Rows from block 5 of a small image embedding model, named by matrix and row number. Rows with one number belong to one channel. Each number is 128 + 24 x the weight over its row's rms, rounded and kept within 0 to 255. All counts start at 0. Numbers have three digits each.
After each channel's rows are labels from the 100 images, of 14976, where the channel reaches its highest value: "strongest on" is what is common among them; "colour at peak" is the nearest of a few named colours to the mean colour under the peak. Only what is clearly more common there than usual is listed. The data: pictures of board games with random positions, seen at a slant.
# convs1: grouped (4 groups) 3x3 conv (model.blocks.5.convs.1.weight, 288x72x3x3, standardized in use, each kernel summed), inputs within the group 0-71
# convs2: expand pointwise conv (model.blocks.5.convs.2.weight, 576x288x1x1, standardized in use, transposed), outputs 0-95

convs1.40:135138185130132125119104150120116149120141133076142136159127139149087176160159105124142150084111178098144107080112163135147118080133131145098150133142108126121142132139162115117175152146155144114130149152124160153137
convs2.40:128088109134131171101118141151174109129136124119134153153084138118083102110114118135114138125109107178125138142123124115157134158123130096131105139104138101112188107098111153127151128147136129141088109145156134123154154134140141124153129141089173065132105119116127144121128127120141135103
strongest on: stones on a line grid
colour at peak: grey

convs1.0:111136133157100115115126076130091132142105115157091140144143125123141101142117141080129155102089113141117167164088151128129155147152176153149157141157108097126123120108124105151082169125169161113150147119150100143124
convs2.0:075136124135118126134136119144134134136085147131109140124135129150087126143109125154132145130127108132113148087116127132143132131128143128079142148141126120154120088131165159128163138069123105165119164120191117084147098123107098158085133120075127147146120145092141142115174134160151116094
strongest on: discs in an upright rack; nearly empty
colour at peak: blue

convs1.227:106117098131095138166119078136102131175128079102169141145165121141117078118139134099079121177094134132138141140137130155140132082123143147124145128127133113130146102118136159139100103098085130112158101162141102135142
convs2.227:063119108134108111105107161138166128137168143069127130115121066167090119100150122139152136126169104151123141153137132113111130125092175111107115112155142132117127130159109114135158145122121091130127132122059080101142116134129127130142124148189133104154131160170164117146168128095119096135
strongest on: draughts
colour at peak: grey

convs1.96:115116099126150144156151156094169153107145102099099100147152066137146141107119142119112105141158131151097131152164091121087086155126118108119132128124113143092115127086103150141138106162119115145122110085122164096160
convs2.96:154132134092164096126111129127138101153114139136109140080143215120126167132134095115141125115117160170141101138110134117173096121108110170122122097133108147162111071125157079123109136152154138141139142168137145127151122076153121155164123103117163136138110143101120164145120163102117125089
strongest on: digit grid
colour at peak: pink

convs1.84:141172137142132104098103141125165115143143127134086106099102160124123139144165176146120143107108110158087141136115154100082142103156106154107131166129115118140123155131114087123120117112120091123112149170144085075106
convs2.84:158135167145087171138143152111122102106119129120140115149132148108141141086096109146160127077123121070130083096134127129172156154129100143103134139150065132115132155108106133138140123085111141081123109131163158133141150130155127156114082129129137145104153094104145141131133112117136124124
strongest on: stones on a line grid
colour at peak: brown

convs1.203:139098125109170096118142159146126134161145088150138124168125142168147118115097139100155143138134091132135154116131148139125090078156154123119154123179121103136152144154081112177119124139097116135098122168119125083112
convs2.203:145149168115103109163123165115142139124165106124145124069154128136109111095140090148136117084109141124135113158132153182116136116084138083072163130154158125113111111137108135140110116083154088104100152138149131104154109086181118108135136136130147145092142119090133118136082137147094148159
strongest on: stones on a line grid
colour at peak: brown

convs1.232:111144157148155137158123110106121121126116190154167113120123136110163161108102098166098129110116111102125138126092126145095111161122104150142163110136107130125119179119152154117072135117117067147105107086118131119122
convs2.232:162132123123144142136127177147123135138100121096131124136146174160143092144138156133149144127090135138126111123088112137184127144170143150118130182124144117106137094125100152101126147161135126119138130158099161105111136123172107136137139123127134146101125128131127142124110114167106106141
strongest on: digit grid
colour at peak: pink

convs1.170:109078116125166153089205124147118102121140128084122141170114147144124133098101084102141113154119117109114116130126107117106137093120096155123115104143145123104107157156072148112138107154126130112113153121103159139103
convs2.170:194050126085108151082133142143153117117108139112122143127101138146173121121115105111137165132146082147162130140141083138083139097091119113120105085082162083077106095103096119120131118160127137133130123133124148123151139121119108107114133142131151133133127159135137123151155098124150132153
strongest on: noughts and crosses
colour at peak: pink

convs1.262:137157149109162153118126130134109105113147093119111141120119110077114110162111115093146107112122103071132142129145128117138171191132122087103120110081170147143071138122142138092171129108116115137130137143107148135103
convs2.262:101110165155156107136119148169148119091109148103136115056134198115150148138125105142113120139156146117102135089116129114135130085121142120148152140168108131119165132090153151090150146109100113147127136108116149139146130124133171131108135186182110123133210092124116151120120087125147120141
strongest on: first side has more; discs on a green board
colour at peak: green

convs1.102:136123105139184107077122130119119126136134097146110116115166191153134162106090122145157106100129121138124128110103130112102128133153103138144131161091145130149139123126134112136128132121144159203096160068145121118111
convs2.102:144153174153133082119138133169132186107124150130126138126127103150126136120106117159121124155130130148144122166124119146179155107145112083105158114151130127109109126134139159099087120105116137126133130126151140079117174107150197130155099103165144166145128110117111135123129109129112114138
strongest on: discs on a green board
colour at peak: green

convs1.208:160094127165144125130146115144097171135127117156171135151142128117124121132185123132084092118132125122128137098117133123138145152101098130105143102123119117103105112162165131129140137073125163214141136119095115151150
convs2.208:159143115125218127127121138154154162111113107131158157116108117129134122132132134131117194154130116119139131145132116119156136108126120169184131139124131122125173159115121173099150098149161128120146166128106126172124146145139156152138102107216142087125158114129114117133145132101126149102
strongest on: digit grid
colour at peak: pink

convs1.69:124116121132123169112124093129149090171161132108109133150112133128137137146147083129111107118141096119116095139107112089090121119157156155086145121138106100093149207099085130144124142116087121156112128151132118148153
convs2.69:080144103139122114134132112123172103140140105128106135130147140116131099110105121142115148146127110100138120141138146125114132177153138152103173118152134116149098144115129160141165125168172192151111115110093127134103137123110158175118180104126114133174121149097113122116143127128133112145
strongest on: noughts and crosses
colour at peak: pink

convs1.261:164147121110130129150137144172127136131088211153100142153101132081146125123141109133157146130135120138161132110121115115068110107167127132112170128107134158138130155138127125134096122131086098131144135119182140112093
convs2.261:083136147137131179105122154118148126132105111080116158150100124150146121106116154159116130184132140165162147129107108141115145124160107149090140133134119115117142122121156140131110111162124147126097111112146136132112122086110131139118141116122140130149122124119153128166092170148104161165
strongest on: digit grid
colour at peak: pink

convs1.148:145120168142127099137146151154147123095161115145102168146117188173091154135136130155110158139140121124084127108117169138117114114183118161119116113141138112100151110139071124139145141100101111123113118151091111130096
convs2.148:131101129116077099103134151149128112088145143106141125124131103113062110154154163116135144106149137149165134143109154129166140120132160168101130139120150136107110168112158091137128119129122097109119146111155112102121103079159113125150089140076115134138148090113164105132101105137120127165
strongest on: stones on a line grid
colour at peak: grey

convs1.113:108129150108099127104121097119117117092189112133088092129122191151133114147136147143160104129140101089125131113144120109133147128159095097112117095151101132104139170120156130128144063126137160150134116160110110112158
convs2.113:143139119125116139079156069138140137138120140108137084059122118195126133179132089111134124068168098174128121116091152134141118155139090156109130134130142134111108142168134134143145155139092168157127102139094167120132110143081164143103144084170181160122135127101078141151128172127097119147
strongest on: stones on a line grid
colour at peak: grey

convs1.275:115109136094134082146146125126126139147115125112160153111156153119088170103143139124098124122077169095100159184112124116121139123092145107119076116163099126107094125166154132106142108158127122164134114153138118159141
convs2.275:111155116135151154120093117111117099133109161122131133114126180136121161110103088130137105115126149107167115132169116122129148135115100106169130156099140110155133096118100114142141130107085107201143143153164122119151114141126062117155119133166144097135108084110180148141093156166118146118
strongest on: discs on a green board; nearly empty; first side has more
colour at peak: green

convs1.244:089117175174112118141150096119136146130073151142140137127135124139164106126133151109092132148134113110144147146070135162129139168153155123129141143185122103150115147159130147134113143106136130121125138128212131145131
convs2.244:119136164087108114106127114141129101118106133132122138107139104118147144101093123071099106140123125125052131128150113133114116133111142159087130159120120105146137106120095105152173118128107188053086118135158145120142187122114127184078119136132117099167090148137103134144157071136112084140
strongest on: stones on a line grid
colour at peak: brown

convs1.2:188166125104148116119112141128081133136127115150128121104161135120179104093135136168144170082082102111154134123122102117108103173124146099120147139128074116135120156109130159164116137116124156136105098104122132149126
convs2.2:153109118118116119094124169152135153123127128059097087134160130137137114156114133156102178110159151113148119153086136150141130120130169126118113143154066149141149102136166130158146136135109155135154172162122080129114153139120094096129118168102151132119199147115064110108127170112119142140
strongest on: discs in an upright rack; nearly empty
colour at peak: blue

convs1.3:148087111124089128131162102082108145112142127105120139102126111142165097126129128127126134095162128121075183122108154113119171118115105103136130112137077118124105145141151112127118097142162127070164129151174107132109
convs2.3:105118094156194147141120130129146129130145105139116104104131097158128097121122150107121085141137173110136116145089141108136140167175119144168109151123139154109132110145149142122167133123111091120124104077135112111158110158140137113127165105128147124164145175139142104103137123109133123127
strongest on: digit grid
colour at peak: pink

convs1.108:139130100138113135155099135100137131124111090133136162111127117152142119156064118134100138104152087108088182134124134148138137088123139081122095172126078116128118138124159101086097155126120116152111117087125142098133
convs2.108:141157114099116132128168150148162148176141089122116127092136153180142124105113131156141115093090173127100125133169147124117102138127103126151142126108117144123112158125119103089119066067139156131133129136085121103186157100105135110105156120101116143109129108106116117127102098116089160135
strongest on: first side has more; discs on a green board; nearly empty
colour at peak: green

convs1.191:101087148135105136148134144124153164115146074167139130090110144095126129147161084127137183139102102138108145141116103150113104106170090143133144129127121151126162102127196119152111120134127111175120104107125116114121
convs2.191:108109174159125147071073123122149166131173106127139128117145105149145067110131116144099155109093117134136113184171129115105101099094129135116107142117115131165126129112108132126114164116122132116119183171131092162156146103118091155106111125109112088169202179105153109149168141104150107106
strongest on: discs on a green board; nearly empty; first side has more
colour at peak: green

convs1.284:132118186121174124130096134110133121134091154155134123139161153115164101116174097170152109132098137149088133127130169136111128173111118118123082119107122117158122144131163095160139137121149088117134155134084103113149
convs2.284:102136094119111138120113104111099128118110125171123139126132134122174154086083171093161083098075165128095127141120165107116121107100087118156153163155104161110147125158145062098101161084163082081121155102096101112133113145127133145115137133136145160127143131097088094118146126121148156137
strongest on: stones on a line grid
colour at peak: brown

convs1.149:151153141165140150116065104139100127121142189128146172147125151127108138136127148111163104155095116137104135159119138090075144126125116121112115115106144104129098167104100103117149095144185135140138158104110127132117
convs2.149:125122117115065118102114114134122137090104176136120127165149116115125151179109141121111080131092160136103090129127129125146111178108151148181159088138121114140105100141144154152156102126123143134137144122140138139102124155139154110124096119071125159135130094105146137106144094148139147137
strongest on: discs in an upright rack; nearly empty
colour at peak: blue

convs1.268:148132119133124125105157147119110134112149118150137148104105142122111112132110118112141117144168102147134191152141114125163114186140099121119130191149127086150144089196133124139088112125106090136116102128132097137162
convs2.268:113120126125131153128144086156111105133078099119104138155108128107065129118120194195109122153118160139181116109095129157100103081149099162129120125137104142117111143158118122126130121125115105107103125165123136154155185124164156153105116104130143160128128139144124118132105145124128119134
strongest on: nearly empty; discs in an upright rack
colour at peak: blue

convs1.91:105199108122142109109131156114151114126171138121147119111116144153147079152140100135165127120109116113117095129101097115091108131119106089112139161162109153145119169133193106104116121144112109148118113137121095096103
convs2.91:126128123138128115127135133139146118111162134120112121152130190133127130118161128085131135092141096132118141098135120134180089111114135131132106149134103122153157167101159136144108138062155153159157109141135164121118141170119118137155124147125144091121181195139121150122093130117103149105
strongest on: stones on a line grid
colour at peak: brown

convs1.125:114138135075146142138130112132138125127156104089113139145178132128160107122098131134125131089160142099140101118124133112100078152131163141105137140101160157094153145106086090157142131114170103159137179110157120153153
convs2.125:154115132102139142121141122100104123102104155147123125109128177126160142103109163114144131127102150069122166155117135176126123144108130124147093092165118118151103108107125136115119073103128148134128137140141118126122119111132179134125153109148121102129096093079111141111128128071143146144
strongest on: nearly empty; noughts and crosses; digit grid
colour at peak: pink

convs1.218:116165106140146120164159159134124147112114120135129165080128144136138099120123153170150136145156135156117148092115178114087132189159143102112085166077142117122145134110121107135094137102169126118134129136121121156152
convs2.218:169124150156102128128154142155132122110155139170119114082126143129116133112110140096124109128102121110117126119115136138095092156130099122128114118142134138139140152104185133122124145136149156179078122059131106124158129131128129117119126127129154120122128115120118145117128102078175150109
strongest on: nearly empty; discs on a green board
colour at peak: green

convs1.111:112121154118122087119066109141129174117101143150085100096140134165135147103142144164085102156156126115147125122139142128100123156108140108141120101121143138079148080125134142133125131108144119167093184114147098123137
convs2.111:113126162142175104162128154150150149162121181058144113114138150123149101132141136130142152133173091097091120129121176126129076109150141093120138098135078115136107142135088101118119113132156117118144142099185126112107103106112126153127122106157126114125123125110129171131152122091122152126
strongest on: digit grid
colour at peak: pink

convs1.265:133124120135119140142118154164131158129159158089166092114132121154123170120146109115121125078103111128136142126105131121122136171133144142120181134163109134144152179101124109091090099093083110156123157114184124125133
convs2.265:164145144120192098119191097128129123124144141139102149138141135108144152158130158140145131122142144127196146158117117126124098129128140139146112147157152141146120163121133158142133180132131099153081128122163166130123139166138128105152176117141162135138137163092094102154100130135080152155
strongest on: digit grid
colour at peak: pink

convs1.206:117115143106103117120063115112114139130084133094120139102133107135136161094152162154148096134133132170108101198155118129135128132125096136115109132118129097126094143137169110172187124124131142156157160128149123139136
convs2.206:087102083155167135123099092151108120113099105161169121115137131124083121174125135163145134091132123134084162078154144159118167145158132106101127131147153132124137135175075105103141156106135139145103124108152109146127136102090155101138093138136114132133102095145140090111134117145155140129
strongest on: nearly empty; discs in an upright rack
colour at peak: blue

convs1.32:151170104139133115148150105085121148140105101147094142108150116097109150132135122120113168119138129195103153119125173124096130162145107148150148163094144121130152101122112131175161117117121171116151132104090098158132
convs2.32:150133181138151148157110146146138135160116140144199084108131135135126102115132133094112142127162113132104130117136113113130106131122134138176131148119135108124093166138157144121091097098157102197125153110154131100153100171150128177085076168110132154121107149088086106136163124083138110128
strongest on: discs in an upright rack; nearly empty
colour at peak: blue

convs1.177:093152152122068143130113150102118117126128159131147114121176081107131130141176130116115170102130129080127106154135078110130139108128129167107139121125099121134134111117140081135130156089128148181167107122099135105138
convs2.177:169100108079111161151102090094124105126102101124100151103159156122135089111107121125138124118139092120104165156116095134114155123119143113140099144151120107113136155124130129103092125094116134174115138140113115094151162103169121072123158121081110118136112139111148173164134151146145123158
strongest on: digit grid; nearly empty
colour at peak: pink

convs1.99:122098106120139138144122131078122170137129090103116152090149140138114171143122107157061113141140125115144082126153112130149103139126142081115086148118144110166105132128145107178169118162149115133139163136113126124094
convs2.99:144134130130174106111115142112146110149083135122110131140125203156131161140157154122145136147097152118098092121148090109130117127137171123138106126139110146157180160131162142162101128121151174102132132108159096128131152103093101134101081145146137133139133133129113103135108110134143119083
strongest on: digit grid
colour at peak: pink

convs1.147:112138141123156167148146081156175106146126129134116154144125144123149162133126136118132118149100171124094158124113123064145105135107144106151109085105153154158140086101139140096143093153151164079114132112123101134124
convs2.147:121147109139107120128140108128104092102141131144161177107117155111188088158156117133105116097132161096099105143122125129124100136119093107117120094137124149124122112115137154122134115125129101111176162120111079101175126143118153128167125126170140107130125112097093138121157122123120079121
strongest on: nearly empty; discs in an upright rack
colour at peak: blue

convs1.173:123147125106136104082163089142153131138119169109125180144107114107145183160079134114138119120144141108090154164108108119113155151155107146096113131116128126107094133108138124071156131160147166128137124131124108122169
convs2.173:118130095102167125121117142102104148119127148132115137149126150109154124168150151143099136152141159116135150099116098135101086129141130177133169116082148106137106138128134137103106114107110099095159105102155121159139124132120131161116162109122119148088096163116135109127147146145129109101
strongest on: discs in an upright rack; nearly empty
colour at peak: blue

convs1.234:138144138115146103137137202101092105151111116127132191125129141140150078126132116096164127120150154150096190092128111128138112172120124118113143124158127095137159119174108140135100153149141163135134129130150131121137
convs2.234:119152162082096128109136115129110134170125133172064085101147096131155117140155139120122119151113157167110073128110116105145147128128131121093118097162138126123129133095128198098101086144109161150098133136180082093144148094136146111115144139145121124130117158133112114136131130125136115130
strongest on: discs in an upright rack; nearly empty
colour at peak: blue

convs1.180:104195127095119146071111127151150123136101164104141176158126145122184111128106143122156115120105168112098148123097124136098105133156116179125152130134110130112140091103118136129118087127118113150112103133086121120116
convs2.180:079126142134148170083134152166136138100107115132142132107124119147111143129153110136114124081092162131122163149099148091078107070151073091136143152142149131129116131137083093096055191162152082071078135110164131132142128179104112141119129140131127088184168141130168120120156135104143123156
strongest on: discs in an upright rack; nearly empty
colour at peak: blue

convs1.59:125139124158125142112127130118154108096146100087129133094173109125167119141097101102139113142159129105098092184140156131082125129103116121140117104092145128175127108086162151101174131149090111145117122110157133099133
convs2.59:117188144140100123166154117080135111104127162159141100148092137153149114121139145148092129107133068139158109119148117115168152152104134147085133119093149159174148091114118138167129161152120128130151111128130131165127156142113131133141127095089121123122142121133120100135146171091112138083
strongest on: draughts
colour at peak: grey

convs1.27:138140115154150105194133172131142123107123131084130101107093108125114096158138136118136130109104135098172088105168092132143122144158145146135190127125115149102144158181112168117125123141119129143108154117118110150111
convs2.27:090163094149073137142094087185100134139137148126144154121095115106088187085127132123119093144130099125154130107146146120109138142175140156108143154133141127134139115119100090091141170144134120124149120114124125123072083120112130096097085144154100105105141163157081120122137109149127110123
strongest on: stones on a line grid
colour at peak: pink

convs1.127:173124122134138140091101130137113153140149132183129146093123137087135108118084141158139133125140094101157068134108073133120148119127179117089159136154151131135136124125108114097121106136160090111109129165123147151152
convs2.127:094118147138170094102133115168166143171124121104153128122194115153129117135158150157124129084082123133090160137127141139185125115149119090103139103144115082142113121115162095141147098142103098183146132184126145106133147127128149154156144143156112111151127123151135109115104157142126148156
strongest on: digit grid
colour at peak: pink

convs1.65:138120160180154128121096099133146115142147112148103128146115136088066132144145129092109102130168127113133133074117159155145125149110100133129172083144146154095095159121142160099094127125102108123137135116090119109150
convs2.65:114143103139136126128150103084114135126172130142114110079167106141078115121069168077119174101145112144153165144122101137211101121079166103105075145102097158140100142117110126169099108151112146147116115114109134133100131134156146181140145114113122165116114096113149126130139128161123127104
strongest on: stones on a line grid
colour at peak: grey

convs1.57:129140146122148140130109134113144136132132119175127097150132146118083138055118106127168190141119108187121161102101150120140120138141167124142114159124131139109100169143099125097162117140125189131141145129110127117141
convs2.57:128170145125099157106103134124165131096156121133152081088143060114092143156131115122121179129125097130090133118109134117160113109122113138097138121128068090110132099151123112132114140100131157136139099125139123138144137135132103139107166112082161148124117143146123107122140130109147141153
strongest on: discs in an upright rack; nearly empty
colour at peak: blue